config = dict(
    targets=['largest object'],
    norm='layernorm',
    activation='star_relu',
    inner_norm=False,
    patch_size=[4, 4],
    positions='learned',
    pooling='mean',
    residual_init='zero_last',
    optimizer='adamw',
    beta2=0.999,
    grad_clip=1.0,
)
Rows from block 9, named by matrix and row number. Rows with one number belong to one attention dimension. Each number is 500 + 25 x the weight over the matrix's rms, rounded and kept within 0 to 999. All counts start at 0. Numbers have three digits each.
# q: attention query (model.blocks.9.attn.q.weight, 240x256), inputs 129-171
# k: attention key (model.blocks.9.attn.k.weight, 240x256), inputs 129-171
q.19:510502497527485509467499500474487493540506470497455472486501455508468524487488474507500498533521493520466505530513481506495480500
q.20:500495466479509494501544497466542553492470475502551512517522497499530439510500494399470508423473515505541535484537549526501503514
q.21:528516514540507502477519509501498504512501509494459479512507461495486524498531463551499472549462471469475463558498464507530486483
q.22:441502501486479506506492523512508516479509496518497498518516544486510480497508548536605469490493497501475480488479504491490519501
q.23:484473454506495525489497492460497482500471527477527511508504501485544489503488517475522516498546553505551510477466525498470507530
q.24:486478500509496502497499474503546500490493471497528478491506481526523494493495452489484509495476516516528503494532515531525494442
q.25:500521501513506500494553525505501493530489507493520512503524498532478490518495506514500488500501460498501494551512494498513471509
q.26:547536501547523487532493514487476473550503525497485459461512499497499547477517510502507473519495501462509487558498501478495452566
q.27:515494495537475479536495490468495480516499455453495515478499505502492527510475533477539532498531524486497466505513500515462487558
q.28:492497502492503493492563504503465492493487538538505486498503502486496507479485481523497515513519501560491507501501502554502502476
q.29:491479504561478502515507506491474494483500490499479497520502499476501514480503499508556494536508478450492469507492496518494499492
q.30:473494494447502483571473528499494484457501503469485485472509515494496512460501535506579478480499493510499514492457534497462479499
q.31:472516492479489495504491513532498506491538497491455560438471485508478489482501531515477519498512503501489510483475481521483499495
q.32:480505501434499481513457491515505477474532477502501493473506529487498501496489543491520527461525525534475506448463501491483501500
q.33:505507498511511513495492492518500462519520506451457500439453466512495505434511487501454506505498525517515506474486482558483476499
q.34:459525523455493486540504522523499485458542471500504506492520520477475460480460506494526566480521490498459518468509507512499499495
q.35:498501515559484503496525505513497510496508496522484499503491476510488500491526473502493493537476470469489492506516497532508495493
q.36:509509496433518502487494489490529489545470502457552507480499509536477482544473493496459507455511531560497521496512520457502495503
q.37:524514523455536431528426485491499523501454483494490483533522501484502553509564503527483400485474514439524498523512494501503447518
q.38:516507501520493473492499502467465500498544504496481480453514474480504507486509478546466518506499482497501494518504476557492488447
q.39:497492498493500485525501492502482494498505448530487526480480521511466500505457539495505530500554478545471503516494494503493506506
q.40:484478494504464506494409500454498511492507468497498523510503523500530535533508538532552453486508484481511476505453494474491499486
q.41:508513527489533510498462501509501505492510527497499488489516508504526487521542482503481493489449520483507503463504509488523500503
q.42:449485510437480483500487455516555525449515418500495511532469501500506491500474507477513510490505518526489515457509498506496544436
q.43:490479526499542502492508511500462492488485493516483500527514503496497502508532487541511498536484471532488493509480481494502494410
q.44:493490502499460566462502505511496465497513527545510515498460505490518462519473514489517546528559522510500538433490501482492557504
q.45:508490465523517504473502497445519521520439548454544507558505488522548497554509497479496485491505508499517487513489508482506506515
q.46:503510493479517503484546500524449486486527504555504477486512509492434504476453487496457541504533479550500522497499501489478504505
q.47:505512478492510500475506505466501507495475585475507502569507492471529477502517500491479493481490509481592526495496509507508505556
q.48:491455475481504512503497501492451470509522444481505503455462512476508456500494498527493514504519474502503547450540518516465497528
q.49:448487490516475497456503479511523536556500500469493505477493498532476454497501503506485502548489519506526505520501509519505502504
q.50:469482474452489499514499457515557474450500455511509514511488521495481464537469505460495506508530576525502550475520521491513553480
q.51:499537507499475500501545495497499507474503509513494545495464519491456489560495522502503507487497553509509496519486558499485540504
q.52:467488490476501510499519491487556510492443486536501481527485439509537468509496515455525544494489523536462500490461570491515581505
q.53:479500502534486495515452536516508421453516459519519523517548522469518524478495499504503516507458456489487479530500494518519474486
q.54:499472506494502495521502478532510440480515444543502476492531506492530522493486497503541502525489463543488497462505497525501500496
q.55:482500495473479508485503519504521507551493497463490503496428483501505492537503445484455501475539532504496569507508485479477506536
q.56:501521483506494480451509485510512512501491545463504464523479460484506498507486481483463503496490524502511498477490502502526507516
q.57:471480446502498500545500491488517411503529402558466500433516547466498459509441538545563540508491484563518527501514490554472497541
q.58:544521501535570504486545507488463568539516523507456509478503494522485520479490507503475530459517541501498486518500466418490504491
q.59:501472530412515507498470462500479523494452501476521490526436463535500462511504465489496462514548497498502510422513477488510501522
q.60:504503433513495499523482474489498504511501510451473521492500502502487502493503559541490497525494502452506461504507503502490484512
q.61:534503570510526502505480512492447514510515520508487469478499492481503538493529479538495454505502471488507495471501497512464481500
q.62:474512486512416496493494500502499498514522503481486546515504445501474461530533521506506508540479547459492491538493519506443500504
q.63:498446512463504538451479499497502482486489472488508468527500497503542499504520430494512484502521465506474516463499489498514501497
q.64:438495469525506498482468484514569496526460510488501462493499506505507496476553499512496505478505496471506502500501453528558499523
q.65:502543476488478479513546505501496497504529494504492499489490501490483490543467523503507532493500551500501522506491550503469500518
q.66:554510504492546467559531500493497484462498500534503490493517553472507544499473519492497498462513495492507499495522496492508496502
q.67:505508539523529507508505518498492546513469519551512498516547455529534511475503511465533525467510502496461472501495485448513504479
q.68:510497530482543509504498502490467494481496502515490476500502503506507532498507497514500501484524490500482497491516482479478495483
q.69:520530484491496498557489502485495507493505507495491520488470493456485486516505530507509497498478503465517497463513525514459500559
q.70:504500516464475509459504497503497526484485503473519480535473444501508495533499454460487487497526499522493524464500506466499524492
q.71:464514444479533485504499503493495528533497546462503492465465497515492511515492493510449525484526577449502499515491483472476496516
q.72:445454492488503514502476468478458495536510480513535494470500463510498456497494484495513498529518488519496522482509497565473496514
q.73:463483541521498514479487482525493499493506476514505499516500474488476478497495488476496518534519507501501500474533531510493503470
q.74:501494528499469476516518490547494495505534489525514460486544496508500523492474477496513494507497494518491512505501518512493498463
q.75:498503500501493511499500536495489509512522487478465501489506505506474466494465499517500505518495482529496526523492502516483493484
q.76:441499556537517496448498508556539526533448551486520431518514488505481509475505450464464506487513500486515511504513486521523496494
q.77:507572498529508460534502521496498518513528525502447516486510499456416512500499534527476505490485540457520466548516494500418484504
q.78:482497516493507496492526521502538498480465486530510510522497517507497505510500496491498506464520534508499517525487500460530529493
q.79:500480474576443507502479501500522445497541445576507569505520511502522496497513516510516520502456485502500503529504513548515511504
q.80:494515500502473490485543502514554510529481524491521519517497484506507485513495499470507501487449502498513507531484510507528503523
q.81:491472571494500514465500509499471503498494493516506466510503476518516505494515461482522495496547498507458523486494501499480504468
q.82:500499523478512499510499536518447480437562442504440511472512556449464514492453535546501500525555498531478489508491459473475495460
q.83:493492574480507502514513533500477500493493491560496501486526544536497524495508506532545498498519497531474502515482488479480500494
q.84:545500547562510509465502494485497537489436531544515492519496485529506517489525476491497480467500477543507480494466530496567527493
q.85:516489459490515503499499504474501522516504527468540496496521527537545507486509516497503497504484471498508499512490484506508489501
q.86:501554463485479443528481514517527491475524511462496531518517486455485505491500524493491475516474545419496497513531493509476463500
q.87:504475497530516518509473465476502538530494542513531511488496518551519542493555503505497487496478500497500466501505517522503507495
q.88:535500500509546526484476478481500472457485482533505458507523537500533531498476469467513494467485440584502471498488516507577501466
q.89:530454497495498499529453476481500479495509478492506490482503488497546521499496502522500492517487461511507523455500486513490493525
q.90:506483537488479507459501496504494494483496502489527501548478482500524501510534473486498476503506492477478503479500493466539502501
q.91:506493535536501500438524547554505496489483499479488487547549461471495471459497493479500504490527478505492520493526487500517486503
q.92:502480488489501502490500453477506525517501522456525518507493532541500493502523489497500471538473476495510503506485479519543501512
q.93:540509499523513481548476503500475483495523502467504498494540544498494564486516513541483443532498467436516451503498483529500403487
q.94:560540482522489477517541509492498518494503550487469556506498497485494493499495546509495497494438496472560476509504501494495499541
q.95:570515501505517501532497520488443500479503522494471521500512500506506527485537508511500469501497481441468411509502495473490453470
q.96:455506495480438499551472471460502486509551507451491564541491459460484537533503509525497503510498525480510532510505478455521498502
q.97:546540575518503500544542542524476520483484532513499488476504534498500485455501504489509445502484484481471482492503531516494483499
q.98:475493486488507515434511446473504531514516505505524495519493492510502491498505487470487497522502469511501499514488474528482512520
q.99:501501486551518468501501511485502516515475518505524491494497482512498500498468488498489484506502507452516490523508489508463482506
q.100:514496473478534499516494483516552498535477535495503492484452441594509466504545500499531474469495499514517503479534547502500506495
q.101:492503501479495487479466484494561504496500501500499451499502566489499494494505497508512515501499490557545495479513498478501513439
q.102:512482505501541523509532501501464503465461490500532510505506449502511503521484519468467501452498513496497498502495533512515498514
q.103:481510510472466524476472500507474512462555421518486511520541521477506499499472517478494502507539505502487543448466478504504502500
q.104:469504503491498515487469503519497508471507444524496504519517503496495495512457510465491503500523519509491545471476492503501519504
q.105:513483491533460514486501502500540497518506560493481507497479548506497479490500447506518506530499509508515520501501492500472500521
q.106:526511523485506520469497511513451513499504433529499481501474494503533510513431501479493500490539485516442502473461514530510499487
q.107:510500539499506480568572546534478493449451483485505515487501469501523535520543506498508509504453530483450444517506512495505498498
q.108:517479469500503494455469498491530493586511486512506499528485456533506482506521493523489509423494470504559542494496518514498499562
q.109:503514503494475508511480521531519466506525501464485496491489499496492488495501519501508491510499517501504559474502535491501498503
q.110:499503518500514492497450493462506490474500510492486494465483517435510497507487501498522509529499530501538451505481459471496500478
q.111:527512502491535507497487481511530513510506527528503500503489440534531502500510501478506494488507500519490493465556546482518542471
q.112:471498506457494481526480503479502496503503493471492505520545517477461493514501520543543516474444502508525504531503515494486499508
q.113:432498475489507479518523500498474573454494483489496489495541549483468494490508532529496536469490498524491484499541500494528500456
q.114:506497504519486460508525518502490502499531499497506502514546525489480519484509499515489507521494474487494512515514504496502500509
q.115:569524534596502499515491543526496456561499513496486457464503485528506552410501509504499468477506484465483464534498507493515440544
q.116:495511514536500458506497547500486525500501485500499475448501493501509538462507500500504527505507523461465426522501444499501490498
q.117:526499514533529497510501536504499461540500512500488479494502517505482497454463506509499487500534496522491500516442508482496497525
q.118:517485484504505504511497508502468504506487554513474536491495517512511491486513494517496479499503502530463459525509495498491504486
q.119:514496500542510523500494520496454471499492489511515523505527512485503510470477519509475502495550494514512508521461502510502502525
q.120:502491454514549558447526464508505510493493494519538494502498463556520502499506515446470502506518503499502511479460501544507519541
q.121:472479457462487490482518480494505494426479514464508516502509524504494492518511493500529541501483527528519469509497485504492518498
q.122:501495495541492476478500498505558521531478506486527473513500438517507516505554468502508558464468466494550495501570484540507503536
q.123:440459486452500510459493473486549524486473461557500512563485492498506473580503485491484531498517524508508569473525483488494587479
q.124:503494506514487455541490507486517478534584510498483498474506498489509553488534498532498492546496528467498507529502473485486486493
q.125:509521566558495502501503525503476505499501539484481511470495487429498543505502471500538548527475554461494446515508509501492499492
q.126:503498502502513500437513474493481556520547499505494505491501522481540512501510474503488491510472441500489469518502491547496500478
q.127:489486430490510499461506456487522533502480511474526504505455454536500489547508490470497497510500521498511494497499484523493503511
q.128:516503518491511497482504493491528446555529487511479472507506459503501508500536501497503507502479543453512522499453486480495507528
q.129:483523490496500493447489498456509536512511491512511430497459480515507523501466498485512509496513502486498466510482456551509476507
q.130:511501527470486500568502528512452467506528444499479508518520483486507523508494511499500494484510500499438537516497500515518499496
q.131:532495463585513505463553505494457520517499503479503500449484487497501526468479473516473499500498451507507443539483512534508463493
q.132:498504521487496495572513523504513485460453509480504491502454479537471499527496508499520500507508570494462487469518511434503501498
q.133:492474446501500492539545479487499491451500519493531534507527489500497518513517513508494491516468523498524497542507550502513491500
q.134:513495474538505489526494508528517487516479549464500486453520557510496475411501498513500480482501491526501487508511480448494472513
q.135:490500507476481512536478528512501443510536508481426507486500536485504493485512506514499488542530543509447506487471477431488504484
q.136:493517494460509509475499489528512500505489516461511481498493516476491454503474488482517488486506438510502471502517532539491492489
q.137:469475476493512461518513505483483498446461471490513523493509519502480491519485505536522532488477517522531489526500502497498489503
q.138:510538551479448493495487508500488504496522491505500500513514548480490485491477501497498465503497423474481526495537524510494464501
q.139:498465451510577526510524482462503506481412522513556526532473484500486488524467500492485497466504499512542498521474525499504509505
q.140:572497498512490514448433506530499500530499528516482497479489553515517475486504485505501440505527452544499516474521504493500500495
q.141:493508518475482490598469501462508460524522502480491507560495459490491523520509513535487473494512499479503541503524485437512489509
q.142:468505514471502490477512474493524544458463484527551509530498487505507499555530479443493529509464514484497479509520478522487531476
q.143:505500493465503501501494477512488538506501499503492516487474503511522457532517493500488465497492447498490501457540505513497502450
q.144:495502521491497519515499477515485461490468455491507508501498552485495544530510539505514486540530534451481474491472493499500501477
q.145:501501490512517515501509499506481505514510490497524510517515497503544521508526499497499473487494501485499498507478513503521503491
q.146:514523498474479492542497416480501504484508478532467492481471520494479495498480536481500527499502529504495496505518489496543500522
q.147:504504504497518508508508483464498498494528473481508496452522518483487500479510535521504497480513527532501464485501512504514476490
q.148:511518514507509485526511474488494520511511481510471493452488522484492501494488565502504512503512520488507472500502521510539481514
q.149:512495514486544501496463508537498484493473463552502477506472515499499497528426496488526503504493523501510507475534511495505511523
q.150:469497483491440492566507487475493505501478492423503550494504483507498479507506555504480463508504489503517490494502459495496501501
q.151:518505499509556507510544534497489514524505503514501469500543486494510563476510537504473490496507512495505472527470497509514496512
q.152:579519502539507479532496542480460488538549551457475502470511504455471569441509499551466489495496511492573482564513528478481412524
q.153:545494513498493480546505498486445485502498496504479509524495550469474535506494491504521474501510472496516473500560517465500496505
k.19:539481531521484493511501507499468526495503492532482508493497535564497447506503501513492496566505545476483498495488515537483506512
k.20:502501481499493501494502525531551486517470495450559500498473482496498547473509486520526532522485510497514509522496479463505463505
k.21:507518530504475528526452520495508517485506459489479500499470487445493435515437514486497459500499514505502500493484500503471497525
k.22:505503497459518500468504553492516511493452491420500527500500511500498540527502484473481448497518433493569498557493491470496463480
k.23:492478503494518513484500500516496470519500528509549435505500449577528575459505497494500527497502512509465494486501514490526518501
k.24:565512497480517500484517502501465471524499501492511516503508495500483482508524494490508538556500514503548512499543496490496496499
k.25:490521504500503499510415526501496530496487465500505458462501493495471432487487481525521496494470463497509496466538500531503488491
k.26:515501522516465500528492488503478497505522506512472494500490498499516436499475504523499498482505556497392498467487520499505520520
k.27:505509522520486478546504504509486499512486523547508503500506480583524462470445486505491546501496559530378514473509511530496539512
k.28:487481510514510490483489498498507465519538507504502475481492494518474481533491500479498480534527504485473477470505523504499513485
k.29:478504537516476508498505499509482465474527547535492521500496522539510432504503507454467510513530486503443485486486475538488515510
k.30:497488505530472537470495482526506501546510574479488547533485561499493505497468466482483498492499499507470512511462485500509552478
k.31:490479513519489500498498456506543553518528492500455499487516576490489506508498503510459515498490519497501497513477487507513523459
k.32:520500455483518482529553511486521516525448499470500527528496478521529545519489486507489499497516485503507508542497525481523500460
k.33:515481521510504502499516451504500500548546495509475497498513523511498475523506490506471511512502577529471525473505495503519541493
k.34:468494495562492505500515524525589501490480507507528538497499500492499520461467500498439557499512458515483501500502472503512524450
k.35:431582525461512485501510492484451481478521498507452508433521546516463336519508478522494500528507501490520488481567466540452460502
k.36:506485500498539485480482502508484528490476498499504460487522479486469579500508490521516552491429495513522502465529529491499496479
k.37:536515503499500551500508463484485500485504533511441481513484511420494471491508498500530492461501548489463491508500567457499513521
k.38:525494515520472507501503499516487493498538510511482500500472497501500427496498500488500540548532544499440500490505509498500541514
k.39:502504497543447464553512498498533526500491532543508511498500509535528474478468537524510521487456502484438497498478497558507519501
k.40:556510493497504482526474499491466551489486517498466512538500523504544518478512497484493484479503500485518512585494526488498505509
k.41:502508504473504498483486503503496503506522481450491488511504502439480530513504481500501500486507517501548530519527496424504479492
k.42:501493481491514507496550529491522506495461480492505548513500510506506557500529506489496501499501436508588504571497500501496465481
k.43:522548495498501464499483498450515469520501514503513498518491472486476443500467499465540499490498508516556500533519502505511501497
k.44:430494487465516482498514516505510506500500499483532492500557503578506546505516503503506465514512458496509475510502469505509500498
k.45:484501503491510514514420524505505479502492485498544451510488409487505559476486518499511500474471505525511510500502509481502478523
k.46:475492473513484475517518510496531468488482521520502523483464498507498488503482505510514551524500529467481492479480494520512506487
k.47:469457503489525562457463491502519478504500488479512439493462477465498556468493502498521464462505515501492476506469514436521468500
k.48:542520515483503496515456498476523500474504530499495541457497488516494493506476466500477498536474506498498509537510470495499491488
k.49:507583437463505482492486489517544528506520516498468487527537541503410461563531493515557497402435494576586527506552525471493495519
k.50:544544445466503452522506488490500543572502523432453529503456510502471474528498502533505510448447498459553541531499460537499419547
k.51:457495470461535490506494488511510497515493500498491505488402482488476491497477461503511495508518487470525529536520466516488461497
k.52:489510514470494487522502500485502499505496493470498533475484489538467501469476508492524485520471475488518502554524475498482466513
k.53:512498488511499504489506502501477533475487520512503503531502491502518502552500482495500527480547518507471501493495542492500518500
k.54:539447509552533513505508492493478534509450522492529552515529504526514524472496500456497488488523497502493483502509505497506535528
k.55:509532502476500478504465494500543446511504472466495498461492492474483506479495495527529446500431522533517506533500498502494483507
k.56:496509502475494493552511484518466500480499496469469498460522488526485491457480543486511470485504509508509502473504518510492467520
k.57:569489531513512494491484482475529505473503536512498519504463456478512505545484474436494481532531500507490502508502469494502526543
k.58:492493523532514513474506529523505476493515474553519425498500509457531497503543490519480519532535498462498468492469493513509509500
k.59:523511518484472469542491503467527457504505467481493570477525505521481503462500517502502488517428485481504512525515454498492479484
k.60:499506506477509509501497503469506500501553477513448500470484512498475380512473492504489533501548503514503522508496493499497499498
k.61:486454518536524537442491485517488498479515496546555465514550500495538561460509504438464486527516506534474467471505520500543569449
k.62:504534468475499502487502463515520481468502518484457507451411495479475500519495465512496515497483501504518533509547495480445491482
k.63:529501551492492494516460552475498462512486461483541577474525502513494561427451511482509497515486497502489508556504512488503491500
k.64:515546525440481490515465519500506504497521493467496499502585517548497487495506523420527483448447517572523492471497519506503495509
k.65:513487500479510503515493461514518494467490518490460492494406461459513502524474488502497453506500498500500543492496476510488488501
k.66:488413511520498537512506502479474506498501501509502494516490472478560499480493518503448503513536500484478498424422498523528508499
k.67:475471530525474515489524526502493501509482491518497456503494487514535506496505530522511515547500491455465468474485508513479526485
k.68:502417549546494511444477526500487460498496465506552489503508506518546555484490476424468497578546497487406465505474501512506589482
k.69:504502488499474495532502466517504461501549516499461504434465451496502436456488467484452488539503515462476499495490473526513491484
k.70:483512502466500482523497506494501476540493460454500520466500506505477500457489513518507462515458484491510516551523466500485471500
k.71:538510535469504504497496502511557444481554471498490495501490484446498491534504487496506473498501530511506501484455508487494493502
k.72:586537531498488536460532479488556498443519510502494531505443460459510537529482495493502507538473501473518527482514493438505501488
k.73:535491463500511505496502500520491517499494525492498506462500507509507514497481483536471561488480506480510500499549506497489510486
k.74:520454466507526524495526481500465572497444532490500505564516529482522514522520514501494484440469494516520506444494517495505515487
k.75:476508465500525509433499494505545535537476509540517510516476514494468498563538477517553511454505492495513516526504501467496503503
k.76:500521471498501506502499513520497549496477500496502486507541511511501509506497539515541516396438516533547504409499590504496521491
k.77:493473487529508531462504492541476493489540504532499450493473503450501479508509460498492526497575517501474494465468534514515532496
k.78:488568437505470412511505526507543523553496503488479466573492501547503531532563497528522476466450510448499485551496478529503461502
k.79:503523486491522494493515502480492556460502553503472484520496473509523495545510478508476527505512514510520493512524495484492505513
k.80:487506469464490499546494504527495506478475504489499497506507494500472505501476511521548506456438498587543518477510557488473488498
k.81:512489518515491515453474496503528500507465499497577499512498500508504587480499500499503498514442494500497480497507500468503517461
k.82:505480497587521485483499504496521498524503500548521484521505538499490503506528443493471514488557500462435469549503462505516532512
k.83:492467508570507491461498505514568490499462487522567459574489519522537605500572476437490475515498488506466485520506467497503613486
k.84:420502501492492489501504517494468525524489493510502459523545520568502504460530548502508508509492495468502471502534491515516492475
k.85:491512531495492515498494530497505496499502500499509500523541501491492486527497512508527506498507488526510510507466535467511476514
k.86:511491467503494500499501491526431495464545506506471494497492508462501466503509492536496532458514546528491498467467536505498492504
k.87:475523524468507523461511513502498496529514497497509464546539503491507458504499487503502499511517500504521488483479525502535501490
k.88:474443536514498513477516515491490531557481485505535506544515504499518520493480513452509496515602451478476496501490517492542514510
k.89:502506543512470499464507496471454485470491517495508466516513501531511495460508484449464468557537504500422452500508491501500513478
k.90:500524503470496473551489521489491485503498480446499538497535517529496517454495520508493498505441510507507499532538485501477495493
k.91:499502480547488469529463492488452532459467527517496491442496550541496519497501534560500528476440510505493494491526510518461512496
k.92:490561492461487500497499519494510496501546499499512506545545502501481487520497520501552521489498499514536504504504516473513449496
k.93:497459494536496524483503500504476522493503512548498471531505507478537471513513499497464519477567535502462498443447520503508520478
k.94:423500427508482474547509485503435496500515523524443450497501511497488382505511512583476517511518498500495494504500475542493491508
k.95:469432507525505533500507513498481489493514497563504511486495498473515492491508485540476549526573492474481498493483503505510516484
k.96:491484509526549529452489494505499528490518507503496488505507491496516559501542533524481504551472494479535495472476493496500498502
k.97:505508492504517493511512515503447500504511481534497498443505503479497451501492442467477511502518489489467518508519485527503512473
k.98:510530465467499455497525573503494498525494502490484542476510483500494509515466501554516527484456534502582481539490475513507430465
k.99:513517496498490488494497445511511485523487521497497453510538538470500475550513530521496500482513500476514483498488501502497500504
k.100:503500507487494525472450478493524526575564498447481492576512514543503507499509492507502476502546499426465507484472504471574500486
k.101:493495500493488515516532499502503471497506481500509540510503449509525503465484519510501508517549490496489505489500535509478487493
k.102:519509528517506496498530478517481509524531508511472464497480499497485497526498472497494493537500522502504473470513506490496499500
k.103:475470500520505491501500536484498529496478500463505520503504501499479553476505530486515502487469455518516500583515484478524491511
k.104:485486490499497485490503500479502500488464505504525518529505504525484549490513507488525505477503498528517516529501494493520495533
k.105:474505472469492484496485512500507504502458487485519477488522483530543483510489523509521493502488496515505545502487501534496504507
k.106:500478513499503495530510511479494517511490488522510503488489469501496498475467504499502517473512511576478512557509501458488501500
k.107:511500514499511557506507505506430530536500505504498519496496519499501425486500458470476467506525500543447498461515507503526530501
k.108:497495519492484491485474476485575506499528490459471456509501478492501538486477523495509496505471541483493499519496521460503478490
k.109:502484503469499498446496519540524548575530491418480555549554478539509564557526503478481497498524470469495596532491494429545562457
k.110:496498539540491509517552442512496447438474476556504520482467484494529499500503504532485503510528512504493513498504523532440497499
k.111:534519522436495500491486493517511475551534523461514513572480502509512525509521500564492476530527543430522496463476508465509498517
k.112:477501508566516517465495440463522507484507506557475500454498508454500488478497457441502545508525502517484500520503498495489502484
k.113:504494480563495541509522544488486444461544498558488521496488461463487516496501452437497562527498494497473480483513515538497503503
k.114:494506485490500496501477533500476520500495506487502499481507510479484484481478515463492513494494468517496478506500476521519506489
k.115:507498497489496500497492510499517491500506497508477445464512510498525421508489503500458511461516508489480514500482500506475522480
k.116:517486499509504525542482503493498466494484499522493485496499535478502437490501511495468502450487459490492488503500523527482530516
k.117:485505503500499471501501502499506501487471503535500477452500493487500479494483470499490512439501493534480512510501483529475503460
k.118:501519492514494500500503499504539502500496504503501504504494516490483491523507451525497492521479505442506523500505481515498503522
k.119:438500490520502465524500501486491512463501511508492519447477504499498452495490479502491510506501494509469526521503494547506500492
k.120:506512469449441459493499546509495515596555512428471504543468452552492507508489510547505467508498525496510514505482503486593468469
k.121:478475480508460500522500525497508498500491502502495533502481492532502438498487477500521498500511504539491508511503497521488487501
k.122:499500486459495516516476498490500469496519482497502492504490472508547500492499547489499504508495571498498498433467541506518498508
k.123:498500509486508497504504492504492498486495523498548517573491501501457590502530522500555466530474501506534463497516513499522479510
k.124:497470503504501521496449501491496505532503492471500492471516561498523462485502525504478505504501448496486496509498488504503515504
k.125:519500519475527517505508499494494461498475488547513503480486505490572447498502503518475496485521519516508498484490512494468515505
k.126:494504506510507495529537494434499495522500493509495509472504533476494456497453498503503520500454502501483489560485506499514501490
k.127:512498488476474501487482508516526525568506477443472489553498460527512533511500523536506455503496527501537486494474505473525465484
k.128:520496530445484492489465474517547506512472518436498492568518517487503499470521526526509440444498495518538488500510500453481489496
k.129:552498516496526499544490488488494468490486511526502480482470493499494478506481500532486537482499535508515493506490533474449510517
k.130:476479505515542508502484500458489547512512544507492499479493556501492477504495500473482530500505499499486528508495494476493532509
k.131:495502468524501489520494511502523502539499499496467466463513494488523454506494498498471500459492499512494501510498505506497516494
k.132:559503501488509522458466478541461502498493538506511489542506519522499510476565453500475450497525501503499497435508524499490540539
k.133:490508496491468500487485484538471567560513525452459498508496510493489487522505498494475468567519483470497484478502489513524502495
k.134:484513488508487497492496515502511491497495463512470460433511502506508452500497481490502532498503489484476508477503485538494506465
k.135:496463512542525504500501508517513508502479502515525526485551536504497498476526509511532502461475438499502525513513467509490519480
k.136:500520491502518473519547471501506495490499500553500504471510456515485521541506487500516537501510555501502504497493488497463492486
k.137:480497500578475537520493481501499511436503503510482491497480503496473488486488436429499500504527485550444497500533537544494510514
k.138:497502493501558487504528521506474514452499497498510501437538512452440528493486496460499543498463491508541486522527460469468495552
k.139:504559500523485483466530464534500500495521500541498450501449407508492554548496486518512478586507571520487502425506507542501475466
k.140:489488497453495495518508537500565473450502440477531493513495481521520525508486526510526505483477521483499537516490496493505494517
k.141:502507514533542512462493479518498503470517523514498465474530509469487564475535509495461506525478502485535478466499483500479501516
k.142:522500501480523522499524498505471490502487500518512526531500495481481519492503502512545460522500507503558441490508500472499462525
k.143:503507501512511510497523498502502503506528485480494521539513483492498555511507511503542493522482511469505485491501498475541484494
k.144:498489505511507510496521499513546506462471508509542472534466529481490505455525494456510500478485493519573507506526513506479541545
k.145:491471498563522523516502503491536495504467515522528499509490506506484524488495509461489495510464519504507482501491498495504585511
k.146:539510472505558466497598485481446484494435485460506537497470475507470504500500489461503408504509490478502496477513502509513387507
k.147:486507500507528500485503477505517497493501499497500498525502508477489517522496517497524496501471489476515497482492537500526489512
k.148:500524523512542493481507436510504506496501491508501489501483482497492504507502470410486493468501508495499500469494499506507501521
k.149:505484502505498489508502502497506532509462519498496499529507537501485499456504476481497514473475515511519500528499496498475506500
k.150:505505506507519507502530492485484486505502500548529490508472467511529467513501471474491490469494512504481525475485527511493498548
k.151:501478534569551502499483498518554505490446491490550457542507505508494582485522506456508490506500498483511468534481517493521634486
k.152:488461510508503512505500525511531501494455461475536525524518483527503548502535547485517479503495454500490495480498519503548565501
k.153:474474501497496504485501504504509486497467495471553506509493509517497537491530513498510497503499474526501481492501489509526509498